From a checkpoint of a small image captioner.
Model: 5.45M parameters, 64-pixel images, encoder arch coatnet, encoder moe expert_choice, encoder num experts 8, encoder patch size [4, 4], encoder depths [2, 5, 2], encoder widths [64, 128, 256], decoder activation silu.
Training: soap at rate 0.0027, 5100 steps, batches of 128.
Data: trained on rendered scenes of toy objects such as cars, trees, mugs and chairs, 195000 training examples, 3.3 epochs.
Rows from block 3 of the text decoder of a small image captioner, named by matrix and row number. Rows with one number belong to one neuron. Each number is 50 + 15 x the weight over its row's rms, rounded and kept within 0 to 99. All counts start at 0.
After each neuron's rows are labels from the 100 texts, of 14976, where the neuron reaches its highest value: "fires on" is the input token at the peak. Only what is clearly more common there than usual is listed. The data: rendered scenes of toy objects such as cars, trees, mugs and chairs. In brackets: how many of the 100, against the usual share in percent.
# fc1: MLP up (decoder.blocks.3.mlp.fc1.weight, 768x128), inputs 0-63
# fc2: MLP down (decoder.blocks.3.mlp.fc2.weight, 128x768, transposed), outputs 0-63

fc1.326:57 59 59 38 48 59 52 85 24 49 55 72 51 42 31 42 53 42 53 55 84 52 62 39 23 32 55 32 37 74 51 59 37 60 52 52 51 41 36 31 65 72 63 61 44 20 64 52 34 37 48 49 44 55 31 63 41 69 66 48 45 39 52 50
fc2.326:48 52 55 49 49 53 41 33 47 52 38 41 55 44 56 63 69 29 68 61 56 52 18 41 41 46 77 84 43 42 32 78 36 67 45 69 43 46 39 58 36 40 52 49 47 59 57 43 71 63 56 62 50 30 63 43 44 39 34 51 29 55 61 49
fires on: "brown" (21 vs 1.5); "grey" (19 vs 1.5); "black" (15 vs 1.4); "red" (15 vs 1.5)

fc1.693:54 56 66 61 63 30 22 27 51 76 40 48 61 39 42 65 50 68 44 39 33 27 45 32 23 34 30 77 32 31 31 53 37 47 30 45 51 21 58 15 54 59 39 41 85 32 36 76 37 49 48 59 75 51 60 52 18 53 50 27 43 44 44 73
fc2.693:61 58 42 35 59 78 67 60 43 36 59 37 57 79 72 23 56 42 66 41 88 56 39 65 63 70 61 28 51 63 72 61 70 59 53 57 46 75 55 71 51 48 71 30 24 67 54 09 35 57 55 45 40 50 42 31 68 49 63 64 72 53 54 27
fires on: "bottle" (18 vs 0.6); "grey" (13 vs 1.5); "dog" (9 vs 0.6); "purple" (8 vs 1.5)

fc1.504:65 64 45 38 58 25 55 41 61 21 47 44 80 45 70 47 65 58 60 65 46 59 67 51 35 47 50 36 38 45 32 34 33 64 48 65 30 62 47 64 32 47 19 74 38 54 52 36 33 46 54 96 29 78 31 58 20 56 70 49 24 35 50 55
fc2.504:32 20 65 70 36 60 57 53 32 61 44 51 41 64 29 45 25 52 22 38 58 65 33 41 60 58 59 66 61 27 73 67 59 51 37 40 76 26 54 30 34 49 88 34 33 34 45 37 61 56 34 53 62 45 56 56 68 40 45 39 54 70 58 52
fires on: "brown" (22 vs 1.5); "yellow" (21 vs 1.5); "grey" (17 vs 1.5); "green" (9 vs 1.5)

fc1.109:69 51 37 31 74 59 58 58 46 53 67 52 39 65 57 66 16 44 24 72 59 43 25 44 66 43 69 52 50 49 48 44 31 71 49 58 57 35 59 20 82 82 48 24 70 61 57 45 69 43 28 45 42 40 43 43 60 51 72 39 39 49 62 30
fc2.109:38 55 71 60 27 44 49 34 58 40 45 54 55 39 40 37 64 45 58 39 52 58 73 39 37 45 32 53 54 63 56 50 53 31 55 26 34 72 44 94 29 13 50 78 72 42 44 46 25 68 69 48 60 62 72 66 35 36 17 52 52 43 57 81
fires on: "sofa" (23 vs 0.6); "barrel" (19 vs 0.6); "snowman" (13 vs 0.6); "mug" (10 vs 0.6)

fc1.720:45 51 47 36 47 69 57 72 10 49 55 45 09 71 53 53 30 53 48 44 40 45 37 28 50 46 58 64 67 46 66 47 62 72 54 45 54 35 62 46 58 59 30 40 40 47 83 41 43 59 45 38 41 20 35 30 71 48 55 37 82 51 43 31
fc2.720:58 65 60 61 41 41 53 22 85 52 46 67 82 37 21 44 64 27 39 58 51 59 73 54 52 46 46 47 37 65 32 49 39 46 55 61 40 73 38 49 40 53 71 53 67 56 49 31 50 51 44 41 62 68 72 79 39 68 25 67 36 53 70 59
fires on: "sofa" (39 vs 0.6); "airplane" (7 vs 0.6)

fc1.596:63 44 59 75 69 49 69 81 44 59 33 47 57 50 41 45 65 56 27 57 32 59 53 72 82 47 65 67 45 69 48 48 50 60 59 42 73 55 54 59 46 81 53 45 46 44 82 42 41 26 59 41 79 45 45 87 64 39 78 77 25 48 60 38
fc2.596:25 46 49 24 25 51 27 17 51 49 69 63 36 50 60 46 42 47 54 38 71 49 44 31 16 32 33 41 44 50 60 58 39 28 45 47 58 26 59 42 51 21 44 67 45 45 09 73 63 75 53 68 33 61 62 18 29 57 33 24 50 58 31 82
fires on: "brown" (43 vs 1.5); "pink" (24 vs 1.5); "black" (14 vs 1.4)

fc1.454:23 36 36 21 30 51 33 53 41 39 52 58 52 40 53 21 44 43 74 18 48 53 57 30 30 43 63 51 53 37 49 62 58 24 57 39 34 68 34 22 51 45 62 49 25 61 38 52 48 35 66 43 58 48 55 49 30 77 60 66 53 50 50 48
fc2.454:58 53 45 72 57 62 57 45 51 66 42 38 59 76 42 81 50 43 28 69 32 52 40 50 63 55 44 57 51 51 55 31 38 74 36 69 75 44 78 77 35 67 50 51 61 42 50 45 60 49 33 52 61 52 42 54 66 22 24 34 45 68 58 68
fires on: "bottle" (19 vs 0.6); "umbrella" (17 vs 0.6); "tree" (13 vs 0.6); "an" (11 vs 0.5)

fc1.493:64 45 24 48 40 49 77 53 57 34 36 38 26 39 59 56 67 28 42 69 46 73 44 22 69 43 50 72 42 72 59 48 51 58 51 66 61 80 53 51 54 49 57 29 61 58 70 75 30 61 82 54 82 16 53 37 58 20 68 40 49 64 41 51
fc2.493:51 59 52 35 39 28 56 30 30 46 53 45 53 64 46 35 43 64 40 61 63 26 27 51 67 35 58 57 30 59 80 83 40 48 40 62 79 50 52 27 46 33 53 49 54 39 59 43 56 88 80 47 65 65 73 27 50 65 64 68 35 51 26 47
fires on: "purple" (25 vs 1.5); "grey" (19 vs 1.5); "pink" (15 vs 1.5); "black" (14 vs 1.4)

fc1.476:58 30 51 71 66 71 36 62 62 26 41 54 41 52 41 54 25 50 36 72 80 44 69 52 41 44 35 41 60 51 56 23 39 44 67 48 50 52 43 44 45 83 69 58 61 41 61 23 41 31 44 73 52 73 36 56 54 69 67 00 32 53 26 45
fc2.476:42 56 70 58 65 43 40 33 41 68 27 62 40 57 62 45 40 40 62 56 67 75 39 27 65 60 46 63 58 33 46 74 50 42 14 50 56 41 27 35 48 53 59 33 43 53 36 54 56 52 43 66 35 55 67 91 76 26 41 70 44 14 54 37
fires on: "sofa" (44 vs 0.6); "teapot" (28 vs 0.6); "barrel" (8 vs 0.6); "mug" (8 vs 0.6)

fc1.402:83 52 34 35 70 43 40 39 51 85 44 36 77 34 35 58 76 58 55 56 53 58 46 55 89 44 87 59 58 52 79 26 47 47 27 34 80 43 53 40 47 56 62 47 55 56 43 64 46 39 68 52 75 44 59 70 45 50 71 54 36 40 72 54
fc2.402:37 49 60 47 41 56 54 44 50 31 74 83 04 51 41 57 38 57 19 55 56 37 52 49 28 52 33 49 42 53 52 53 36 58 70 58 57 53 41 59 68 40 36 57 59 45 22 36 36 81 59 48 24 70 46 23 41 27 46 42 70 73 37 46
fires on: "brown" (14 vs 1.5); "green" (14 vs 1.5); "dumbbell" (9 vs 0.6); "pink" (9 vs 1.5)

fc1.8:60 58 54 78 34 70 56 48 75 65 41 33 65 64 48 37 61 93 55 43 43 12 40 44 32 26 17 82 55 39 57 37 39 62 46 61 39 22 50 32 22 65 39 52 64 38 54 80 42 41 47 60 40 15 43 55 38 50 61 58 61 35 38 61
fc2.8:42 59 55 26 77 37 47 71 35 58 44 47 60 31 50 46 47 37 47 66 67 75 33 68 52 58 40 16 40 69 24 71 73 39 34 47 61 74 54 70 63 29 57 35 34 53 68 20 52 75 37 51 62 81 52 57 74 33 46 45 60 75 60 48
fires on: "an" (59 vs 0.5); "to" (32 vs 1.5); "right" (7 vs 0.7)

fc1.34:48 26 51 55 61 34 37 44 88 55 59 47 28 21 68 85 53 45 33 51 43 58 21 52 71 48 48 42 33 64 46 49 48 77 35 71 39 51 64 40 57 39 56 55 54 48 67 71 43 56 38 34 57 40 44 41 50 34 58 31 44 53 62 60
fc2.34:55 65 40 52 57 63 48 63 36 36 76 52 75 56 41 50 57 33 66 48 58 49 66 51 66 40 49 55 54 87 63 23 68 45 31 55 33 58 51 32 48 36 31 34 38 63 50 26 62 53 73 38 45 58 54 27 13 66 46 71 52 64 53 48
fires on: "red" (23 vs 1.5); "yellow" (22 vs 1.5); "pink" (16 vs 1.5); "white" (12 vs 1.5)

fc1.107:77 49 59 44 59 43 55 69 39 64 60 45 54 54 42 38 29 54 56 43 75 42 35 27 60 22 62 48 60 22 71 48 61 45 53 40 84 43 71 18 60 43 77 31 42 68 86 47 59 56 51 39 38 45 32 39 57 51 55 67 64 47 50 40
fc2.107:34 42 43 35 17 63 49 50 50 47 58 47 55 47 51 77 58 31 41 57 27 66 51 64 48 78 30 46 26 65 20 35 41 44 54 54 26 38 32 81 38 49 20 68 54 24 07 57 51 58 53 58 68 36 78 60 25 47 57 51 41 61 65 76
fires on: "sofa" (29 vs 0.6); "dumbbell" (17 vs 0.6); "pine" (10 vs 0.6); "duck" (7 vs 0.6)

fc1.276:66 45 56 62 35 45 30 52 42 60 57 68 29 63 64 48 42 65 42 54 73 46 58 35 43 29 39 40 42 27 60 68 62 18 89 45 43 55 55 41 62 19 60 34 98 69 60 59 47 57 35 42 42 37 61 46 32 48 63 59 70 53 45 20
fc2.276:43 45 55 24 48 45 47 43 48 34 58 46 89 54 58 40 43 53 39 35 53 61 10 64 67 64 66 51 92 70 57 51 48 73 28 49 55 42 50 70 68 54 39 53 22 54 59 41 34 49 61 46 39 61 33 45 71 31 45 31 17 46 44 73
fires on: "red" (43 vs 1.5); "orange" (11 vs 1.5); "brown" (9 vs 1.5); "yellow" (7 vs 1.5)

fc1.701:64 67 36 50 37 41 55 83 45 63 42 59 52 72 23 53 50 55 36 34 72 30 48 42 35 42 59 51 44 49 55 35 44 65 36 20 52 74 50 46 52 43 45 66 73 59 72 51 37 27 71 58 32 42 21 45 49 53 12 70 33 56 34 39
fc2.701:68 38 38 54 49 40 50 24 45 40 56 43 42 26 66 50 36 56 42 62 49 58 35 83 41 40 58 63 34 61 42 61 16 24 38 64 35 56 14 47 60 57 59 22 37 48 41 37 30 59 27 43 79 50 56 62 60 54 51 36 73 43 59 36
fires on: "yellow" (15 vs 1.5); "pink" (15 vs 1.5); "white" (15 vs 1.5); "orange" (14 vs 1.5)

fc1.251:39 39 53 51 74 63 68 51 55 60 47 32 45 65 73 55 39 58 60 42 69 40 28 42 43 25 53 63 44 27 33 63 76 46 59 42 95 62 68 76 40 62 45 59 59 68 78 47 59 48 57 53 55 51 15 30 58 17 49 44 58 56 28 47
fc2.251:37 48 35 52 18 60 41 41 63 50 68 81 37 39 46 37 47 45 56 53 44 69 73 60 49 73 52 48 39 83 45 43 35 56 41 64 13 28 41 41 51 64 60 48 34 55 27 64 44 58 41 39 43 42 69 58 36 98 52 75 50 46 80 51
fires on: "dog" (11 vs 0.6); "teal" (10 vs 1.5); "sofa" (9 vs 0.6); "blue" (8 vs 1.5)

fc1.660:51 20 49 28 62 66 48 39 60 37 59 35 34 32 42 35 32 74 58 22 47 47 71 53 50 51 60 65 44 44 26 30 62 77 56 38 47 69 54 50 40 46 38 18 28 31 64 42 86 37 11 53 29 41 54 49 11 51 60 30 48 31 40 33
fc2.660:42 48 38 65 35 71 49 48 62 47 29 44 74 62 35 41 44 47 69 57 41 54 40 48 55 44 12 50 45 75 51 35 51 52 32 59 67 39 28 63 20 35 56 46 57 37 52 41 66 62 32 40 30 59 52 55 36 44 36 36 66 27 85 53
fires on: "teal" (21 vs 1.5); "green" (12 vs 1.5); "black" (11 vs 1.4); "yellow" (11 vs 1.5)

fc1.24:59 80 37 37 37 51 40 50 55 67 51 40 63 66 49 52 45 51 49 69 73 42 60 46 26 39 42 30 47 19 62 44 33 37 41 62 42 59 47 43 72 45 33 45 64 63 71 54 61 39 79 63 02 79 82 22 62 47 61 47 41 32 57 57
fc2.24:61 38 43 57 59 58 52 58 51 42 54 62 41 54 60 51 45 36 42 22 36 65 39 44 78 82 62 62 54 71 48 47 66 47 49 64 52 41 42 54 21 64 83 54 38 71 45 54 63 59 06 53 77 09 27 82 41 47 43 52 45 68 29 26
fires on: "dog" (15 vs 0.6); "red" (10 vs 1.5); "brown" (9 vs 1.5); "grey" (8 vs 1.5)

fc1.523:54 56 57 67 82 35 52 37 57 82 51 48 56 48 35 56 36 83 66 60 60 36 71 43 39 62 71 50 49 45 48 66 49 40 38 46 75 55 55 37 47 45 38 55 48 36 83 52 28 39 67 49 52 63 36 61 44 73 65 72 25 35 56 69
fc2.523:47 51 53 27 37 67 45 77 37 16 76 57 39 51 73 32 52 05 39 37 53 69 38 52 68 45 38 36 54 46 46 37 66 49 43 60 49 47 52 63 50 48 78 73 50 58 25 44 65 62 47 51 56 45 62 51 50 40 56 24 73 55 51 27
fires on: "grey" (20 vs 1.5); "black" (18 vs 1.4); "barrel" (8 vs 0.6); "pink" (8 vs 1.5)

fc1.758:23 45 32 52 17 52 31 29 55 38 61 48 38 56 82 64 74 50 52 52 43 47 27 51 33 36 30 36 34 44 48 50 32 41 38 79 20 27 55 60 55 37 48 50 57 49 48 40 50 55 33 46 45 23 68 36 68 28 41 39 61 41 56 36
fc2.758:69 59 47 37 61 33 60 54 50 59 35 52 58 34 40 62 48 52 42 61 51 57 69 70 66 64 69 61 60 55 67 45 71 43 46 14 70 78 62 60 51 54 59 46 40 51 54 67 42 51 46 48 70 61 52 49 36 55 41 48 46 87 54 75
fires on: "to" (90 vs 1.5); "ice" (8 vs 0.6)

fc1.736:62 58 44 16 48 17 49 24 78 63 44 51 61 26 37 48 56 32 66 59 55 66 55 50 54 52 61 30 43 51 57 45 51 27 41 32 45 50 36 41 42 30 80 59 65 55 12 77 67 59 40 46 26 47 74 68 36 65 46 23 41 66 62 55
fc2.736:59 51 55 72 63 55 44 65 37 31 62 40 36 64 70 61 50 69 46 28 40 38 23 56 49 61 57 64 57 32 74 58 48 69 54 74 69 64 47 41 59 61 39 34 45 63 48 29 22 21 66 50 49 55 23 32 85 20 68 70 59 21 60 30
fires on: "<end>" (87 vs 9)

fc1.33:65 70 33 57 41 32 27 27 39 56 31 42 74 59 49 39 37 74 28 63 62 39 39 35 46 33 46 55 58 36 52 36 50 51 40 36 21 59 53 54 58 42 65 35 64 56 51 31 28 64 54 48 63 89 68 34 33 55 76 11 38 34 30 43
fc2.33:43 30 72 24 34 77 47 53 60 71 60 45 43 73 51 77 22 48 67 50 54 55 84 52 79 61 53 29 70 29 59 68 77 50 22 54 50 69 25 37 34 30 35 35 57 44 32 52 37 46 20 75 38 41 34 75 54 39 39 47 63 68 64 65
fires on: "brown" (17 vs 1.5); "red" (17 vs 1.5); "orange" (12 vs 1.5); "pink" (8 vs 1.5)

fc1.761:63 52 54 55 82 32 56 64 32 65 53 56 42 69 32 46 26 60 48 62 63 23 52 27 43 67 46 39 30 37 46 78 86 43 54 48 57 53 63 30 68 58 46 60 62 62 67 42 46 29 61 35 51 45 49 49 54 51 54 62 40 61 42 43
fc2.761:58 35 54 48 23 67 51 22 41 38 58 61 44 56 85 35 51 31 69 31 48 59 46 46 61 44 55 57 61 69 65 23 20 55 31 21 52 36 31 74 46 37 45 39 47 71 36 60 36 75 50 47 69 37 50 47 38 53 43 42 55 32 59 54
fires on: "purple" (19 vs 1.5); "blue" (16 vs 1.5); "pink" (15 vs 1.5); "black" (14 vs 1.4)

fc1.521:59 39 63 39 41 63 48 33 34 12 61 49 40 47 56 42 55 67 41 67 48 42 37 55 42 40 16 27 42 59 58 47 51 60 52 36 54 24 32 38 33 65 52 28 54 31 62 43 47 40 53 48 63 29 48 68 45 48 58 45 43 65 64 26
fc2.521:24 70 67 52 72 46 69 47 42 61 51 59 38 54 52 59 42 63 63 41 70 42 67 36 57 48 56 47 53 30 56 62 55 64 59 22 72 36 70 55 64 34 46 85 61 55 37 36 58 80 41 50 46 73 56 45 58 40 23 48 27 39 40 72
fires on: "grey" (48 vs 1.5); "white" (18 vs 1.5); "black" (10 vs 1.4); "pink" (8 vs 1.5)

fc1.97:16 28 53 06 59 38 35 35 58 09 48 24 51 66 49 40 68 58 39 43 32 50 67 64 40 63 54 32 50 23 55 41 30 56 56 33 40 63 59 48 29 54 49 65 34 61 59 32 60 66 46 76 42 49 53 47 52 62 42 34 28 33 54 40
fc2.97:51 29 76 70 24 62 63 49 59 41 34 60 64 56 37 44 23 43 46 60 63 64 66 46 71 31 29 36 47 53 40 35 47 60 66 64 68 33 57 40 48 53 60 58 41 49 49 37 39 47 23 36 56 55 66 85 38 28 73 55 73 35 68 42
fires on: "yellow" (19 vs 1.5); "white" (13 vs 1.5); "candle" (10 vs 0.6)

fc1.48:63 17 51 39 71 39 66 67 70 54 44 39 44 40 62 85 33 51 47 45 35 50 49 53 25 32 28 29 24 67 31 37 59 49 39 19 52 48 38 78 50 62 63 52 71 48 55 70 66 36 54 35 63 29 44 23 29 46 39 23 47 43 44 30
fc2.48:29 53 47 54 63 82 31 61 49 48 36 49 60 60 56 36 43 51 88 47 56 32 37 57 78 60 49 54 09 70 35 45 39 71 76 62 62 46 23 54 59 19 40 30 58 38 60 51 60 66 52 58 26 26 55 87 64 38 48 49 68 49 57 18
fires on: "<end>" (36 vs 9); "and" (9 vs 4.5); "green" (8 vs 1.5); "purple" (7 vs 1.5)

fc1.460:35 24 56 54 67 46 61 49 47 18 66 70 36 16 75 46 51 66 46 37 50 57 54 42 67 40 58 60 60 66 23 49 32 43 52 54 84 55 48 53 25 44 47 61 57 57 32 58 42 48 37 39 85 61 23 68 28 26 21 50 46 40 54 71
fc2.460:36 20 41 41 30 72 47 49 56 72 36 40 59 54 40 40 53 32 74 67 40 46 62 55 28 36 48 46 24 50 54 62 61 59 51 49 16 25 49 39 78 44 42 28 49 45 68 49 43 27 65 48 29 55 71 32 54 77 77 59 53 54 56 50
fires on: "<end>" (51 vs 9); "and" (13 vs 4.5)

fc1.56:32 50 42 42 50 11 30 27 59 81 54 65 56 53 43 70 39 63 57 43 66 57 39 52 36 66 67 55 40 39 71 45 73 57 57 36 35 72 57 49 32 40 53 55 48 45 41 39 38 43 70 49 58 66 59 54 29 45 36 36 45 68 41 29
fc2.56:70 54 53 50 51 74 48 59 44 24 50 30 47 47 53 59 68 37 39 49 33 63 53 56 62 45 51 64 36 60 50 46 31 49 44 92 49 41 28 40 88 73 41 38 53 76 59 46 47 49 31 31 41 51 48 55 57 54 64 49 40 32 62 63
fires on: "yellow" (25 vs 1.5); "orange" (25 vs 1.5); "," (13 vs 3); "red" (11 vs 1.5)

fc1.756:30 44 50 71 60 42 60 30 32 50 68 41 27 65 45 79 74 60 43 70 35 45 17 52 39 61 37 43 47 53 51 31 34 79 52 89 31 54 50 68 51 54 26 47 60 36 57 14 43 53 47 58 61 50 47 35 89 43 58 54 55 24 45 44
fc2.756:50 57 58 16 50 59 30 50 58 43 60 76 74 37 67 28 37 33 66 35 59 62 74 48 64 39 59 46 61 50 55 60 62 06 42 23 60 65 51 44 42 37 79 51 54 80 45 64 55 53 41 41 35 55 51 59 16 66 38 19 35 83 45 33
fires on: "to" (78 vs 1.5)

fc1.546:62 48 39 54 71 67 58 52 50 58 62 37 70 43 52 48 70 37 38 47 25 44 60 67 53 63 49 40 56 75 38 25 45 63 51 74 54 59 50 65 37 87 41 69 55 56 50 49 36 33 75 54 49 46 59 29 38 67 67 49 14 19 47 63
fc2.546:40 53 74 43 36 18 50 25 50 45 45 54 32 39 49 43 40 65 56 55 66 62 31 52 43 23 46 64 45 39 55 58 51 30 45 34 60 50 39 59 62 13 52 34 78 53 41 68 57 62 32 52 54 76 31 77 55 32 32 22 68 67 64 48
fires on: "grey" (11 vs 1.5); "teal" (11 vs 1.5); "black" (8 vs 1.4); "yellow" (8 vs 1.5)

fc1.175:53 35 51 66 56 68 46 44 68 49 37 44 51 75 44 62 69 59 27 47 42 53 17 63 38 34 07 42 59 69 29 28 29 48 60 56 51 31 44 49 58 77 48 27 66 40 39 51 52 47 51 59 80 48 46 41 60 49 77 45 57 30 65 63
fc2.175:38 52 50 32 67 51 48 43 45 57 54 58 46 34 62 47 37 54 75 64 67 49 68 62 40 56 77 58 63 36 65 68 77 62 40 44 37 74 52 59 41 32 41 70 51 37 45 48 49 74 46 53 21 59 51 51 22 49 30 75 54 79 30 53
fires on: "sofa" (17 vs 0.6); "matte" (13 vs 4.5); "dumbbell" (7 vs 0.6)

fc1.630:35 67 64 44 29 46 51 51 59 44 32 59 61 49 29 36 45 40 52 44 54 61 51 58 71 33 75 72 52 66 41 72 80 56 43 43 32 56 53 46 42 41 67 71 47 45 28 39 62 30 34 50 23 40 52 89 39 60 53 45 49 73 32 73
fc2.630:61 33 44 68 76 63 54 51 45 58 55 52 29 46 66 48 53 56 44 53 47 24 67 16 28 53 27 40 38 59 58 35 35 49 62 51 68 37 52 46 64 65 33 34 42 72 73 65 37 50 63 51 78 46 42 04 69 46 45 56 53 18 55 40
fires on: "ice" (75 vs 0.6)

fc1.305:52 44 61 56 36 38 33 27 45 48 54 51 37 73 39 51 31 85 61 51 84 03 54 36 30 45 41 55 34 27 61 64 36 27 47 57 57 57 55 19 84 50 44 48 50 52 60 52 47 59 52 52 30 54 61 40 63 46 79 36 56 60 49 42
fc2.305:59 58 36 59 57 73 41 75 61 55 43 48 57 63 78 51 67 07 60 73 40 68 62 56 54 66 59 40 51 36 54 44 53 65 45 60 32 40 51 57 22 70 65 61 40 77 53 46 57 31 42 36 71 24 61 47 46 44 44 87 29 50 37 46
fires on: "to" (100 vs 1.5)

fc1.442:63 49 69 76 79 49 44 63 60 40 69 47 45 30 44 67 49 58 78 43 46 67 58 30 67 27 78 39 62 62 66 62 74 59 40 35 54 59 58 43 43 29 52 44 11 53 24 54 65 35 46 60 46 53 39 75 24 29 39 44 29 52 31 72
fc2.442:38 83 48 63 42 52 56 38 35 55 65 41 42 30 62 49 55 44 36 80 47 35 57 69 36 37 54 52 40 77 52 65 57 41 49 60 23 26 41 61 88 50 57 65 50 56 58 54 47 46 62 29 83 38 51 52 57 59 56 65 40 61 45 34
fires on: "yellow" (22 vs 1.5); "teal" (20 vs 1.5); "green" (12 vs 1.5); "white" (10 vs 1.5)

fc1.502:41 58 36 43 38 82 48 46 46 36 58 56 48 79 45 25 39 72 33 38 49 41 48 34 69 42 46 48 55 34 81 51 59 90 39 43 37 57 20 39 39 68 44 66 31 56 66 46 50 20 30 60 68 44 47 46 37 47 63 28 48 48 44 93
fc2.502:63 64 63 44 37 31 54 46 30 40 44 48 42 56 40 36 40 63 57 47 81 67 97 60 45 43 25 70 55 52 55 56 46 59 43 80 34 67 50 49 59 53 48 22 29 63 68 60 53 58 48 78 59 48 38 48 50 46 34 65 47 36 27 65
fires on: "an" (62 vs 0.5); "to" (22 vs 1.5); "right" (15 vs 0.7)

fc1.547:48 29 45 25 49 56 09 30 43 26 39 34 55 69 53 55 78 63 62 45 54 58 27 49 45 46 49 37 35 49 53 52 46 60 64 38 65 45 51 52 49 48 62 41 51 41 66 65 58 62 71 74 65 45 74 53 71 27 77 53 51 62 71 43
fc2.547:65 67 69 43 45 59 63 38 54 56 27 68 27 73 42 59 45 50 72 44 52 42 85 45 69 57 51 59 58 57 45 50 48 54 40 61 83 51 74 60 64 60 72 85 71 49 26 54 45 68 35 50 44 61 40 58 38 47 36 35 49 72 65 58
fires on: "yellow" (44 vs 1.5); "teal" (17 vs 1.5); "green" (15 vs 1.5); "white" (11 vs 1.5)

fc1.240:30 36 48 34 32 43 58 40 46 29 45 36 38 45 58 52 59 37 68 43 52 50 41 47 47 65 30 47 42 62 62 56 69 36 55 72 27 61 16 51 31 48 47 61 20 53 21 57 48 62 47 59 59 29 35 60 52 34 25 43 70 70 44 56
fc2.240:57 79 50 70 48 52 50 47 62 69 39 46 59 60 49 44 35 81 60 69 54 47 64 52 45 36 77 59 41 57 38 57 25 75 36 37 56 44 71 25 50 57 52 27 48 57 84 52 33 36 46 28 42 60 49 58 76 75 64 52 40 45 50 49
fires on: "ice" (100 vs 0.6)

fc1.268:55 49 44 61 53 42 21 30 64 19 50 68 24 57 76 71 58 61 50 38 61 30 71 55 52 66 43 71 27 24 57 70 26 47 52 64 33 39 44 13 51 25 42 64 71 49 41 75 56 79 44 53 85 63 73 72 45 44 59 74 38 40 50 39
fc2.268:58 61 49 37 48 63 66 64 36 72 54 28 79 54 37 18 61 42 62 62 49 64 36 40 57 42 63 21 73 75 53 36 66 55 43 48 59 68 65 83 69 66 58 41 29 51 84 18 32 37 58 53 24 46 40 30 71 51 55 23 63 66 40 48
fires on: "bottle" (26 vs 0.6); "candle" (21 vs 0.6); "hammer" (17 vs 0.6)

fc1.511:51 54 34 29 58 32 49 39 26 59 68 46 34 42 74 58 38 68 45 56 61 26 45 32 39 34 79 61 45 34 66 47 35 39 36 55 56 40 64 14 90 64 45 36 47 57 66 60 50 48 51 41 43 32 57 36 51 45 68 16 50 52 49 37
fc2.511:51 58 70 77 24 72 66 47 72 39 40 58 63 68 46 36 59 25 53 80 48 64 61 58 56 56 32 47 44 48 62 36 59 60 59 38 37 74 24 77 28 46 52 67 56 52 34 21 25 57 53 35 64 63 55 55 32 50 45 98 34 57 76 73
fires on: "an" (23 vs 0.5); "sofa" (10 vs 0.6); "barrel" (7 vs 0.6)

fc1.42:46 40 61 24 45 62 38 38 69 22 54 49 10 57 41 70 52 54 69 32 46 54 49 46 21 54 56 62 34 67 41 69 48 64 49 27 72 57 48 57 37 24 50 40 29 37 61 43 53 65 15 51 46 22 67 70 40 47 77 39 47 37 49 27
fc2.42:63 51 60 61 63 55 58 51 60 40 35 26 68 35 29 19 63 36 61 65 43 64 63 46 50 59 63 55 41 43 67 42 56 31 49 65 77 57 64 58 57 73 68 57 40 64 47 68 50 24 50 49 57 75 63 29 56 69 25 43 31 40 78 63
fires on: "teal" (22 vs 1.5); "blue" (17 vs 1.5); "purple" (15 vs 1.5); "red" (9 vs 1.5)

fc1.542:54 36 31 32 49 62 51 63 57 33 53 52 41 39 70 31 75 59 63 46 36 35 71 32 24 22 69 34 55 24 65 54 53 27 54 67 64 65 59 32 46 66 52 73 46 74 38 58 74 48 59 40 36 64 47 51 49 62 50 39 26 59 52 48
fc2.542:39 66 53 77 40 52 80 42 36 68 65 59 55 68 38 49 36 61 38 51 45 54 61 74 50 82 41 54 62 51 43 46 49 81 61 48 65 41 45 72 52 38 51 21 50 35 38 30 37 69 36 81 56 47 40 48 39 49 49 57 72 74 59 34
fires on: "sofa" (17 vs 0.6); "duck" (10 vs 0.6); "ladder" (10 vs 0.6); "lamp" (8 vs 0.6)

fc1.54:43 51 36 30 90 42 37 32 43 29 43 54 57 46 38 43 49 47 37 51 64 61 44 56 47 64 48 17 48 84 10 50 53 38 55 33 41 53 62 58 69 63 62 32 51 44 42 33 54 40 75 50 40 62 31 53 54 61 45 21 31 73 43 58
fc2.54:54 64 54 77 26 62 51 49 60 57 46 49 33 77 76 49 41 45 51 34 34 40 56 49 51 33 47 87 53 36 58 40 63 56 39 72 52 33 24 52 39 58 51 57 50 48 49 70 63 66 16 50 58 58 63 62 45 44 63 83 75 45 59 72
fires on: "brown" (16 vs 1.5); "pine" (11 vs 0.6); "grey" (8 vs 1.5); "green" (7 vs 1.5)

fc1.155:56 58 45 41 43 39 52 30 63 30 18 47 23 44 49 60 58 53 59 64 44 47 59 65 46 54 48 38 27 45 62 37 46 57 63 52 67 42 45 47 39 79 70 48 45 43 57 03 31 39 38 80 51 28 65 71 22 61 39 48 52 44 59 32
fc2.155:32 55 62 36 42 55 54 49 45 22 30 34 55 29 49 34 31 67 51 76 48 56 34 16 46 45 69 69 49 37 48 36 66 49 51 54 72 56 40 40 56 67 46 54 46 52 36 36 57 20 52 50 51 33 92 63 64 50 38 39 36 37 79 38
fires on: "grey" (22 vs 1.5); "brown" (19 vs 1.5); "pink" (18 vs 1.5); "black" (11 vs 1.4)

fc1.227:52 43 50 43 18 56 23 49 47 33 50 57 50 53 67 55 72 49 53 42 48 70 25 68 62 22 61 70 52 24 52 19 45 76 75 60 33 39 59 53 54 39 54 34 65 57 43 47 67 55 28 72 64 52 71 53 55 19 61 57 59 57 25 40
fc2.227:37 57 45 53 65 59 61 53 54 95 38 40 66 52 13 66 43 62 42 51 57 42 55 67 28 86 36 29 46 89 41 61 60 46 30 56 46 37 44 59 49 62 50 41 22 33 55 36 56 64 53 56 23 45 39 32 35 71 37 58 59 62 52 53
fires on: "<end>" (63 vs 9); "to" (8 vs 1.5)

fc1.221:36 51 68 66 61 24 44 51 59 56 58 64 48 75 23 38 55 83 73 54 60 28 35 36 34 43 52 39 60 65 30 70 52 29 26 66 49 53 51 29 58 44 50 39 35 53 60 38 49 29 22 66 39 57 45 70 80 82 74 47 58 39 51 53
fc2.221:50 34 40 42 52 99 67 72 59 32 50 43 59 50 90 58 28 30 52 48 48 54 77 67 65 58 40 37 46 33 46 46 59 57 38 39 65 48 50 40 30 63 48 76 53 58 35 60 69 61 55 47 65 22 53 26 36 38 57 67 44 62 36 38
fires on: "to" (63 vs 1.5); "red" (11 vs 1.5)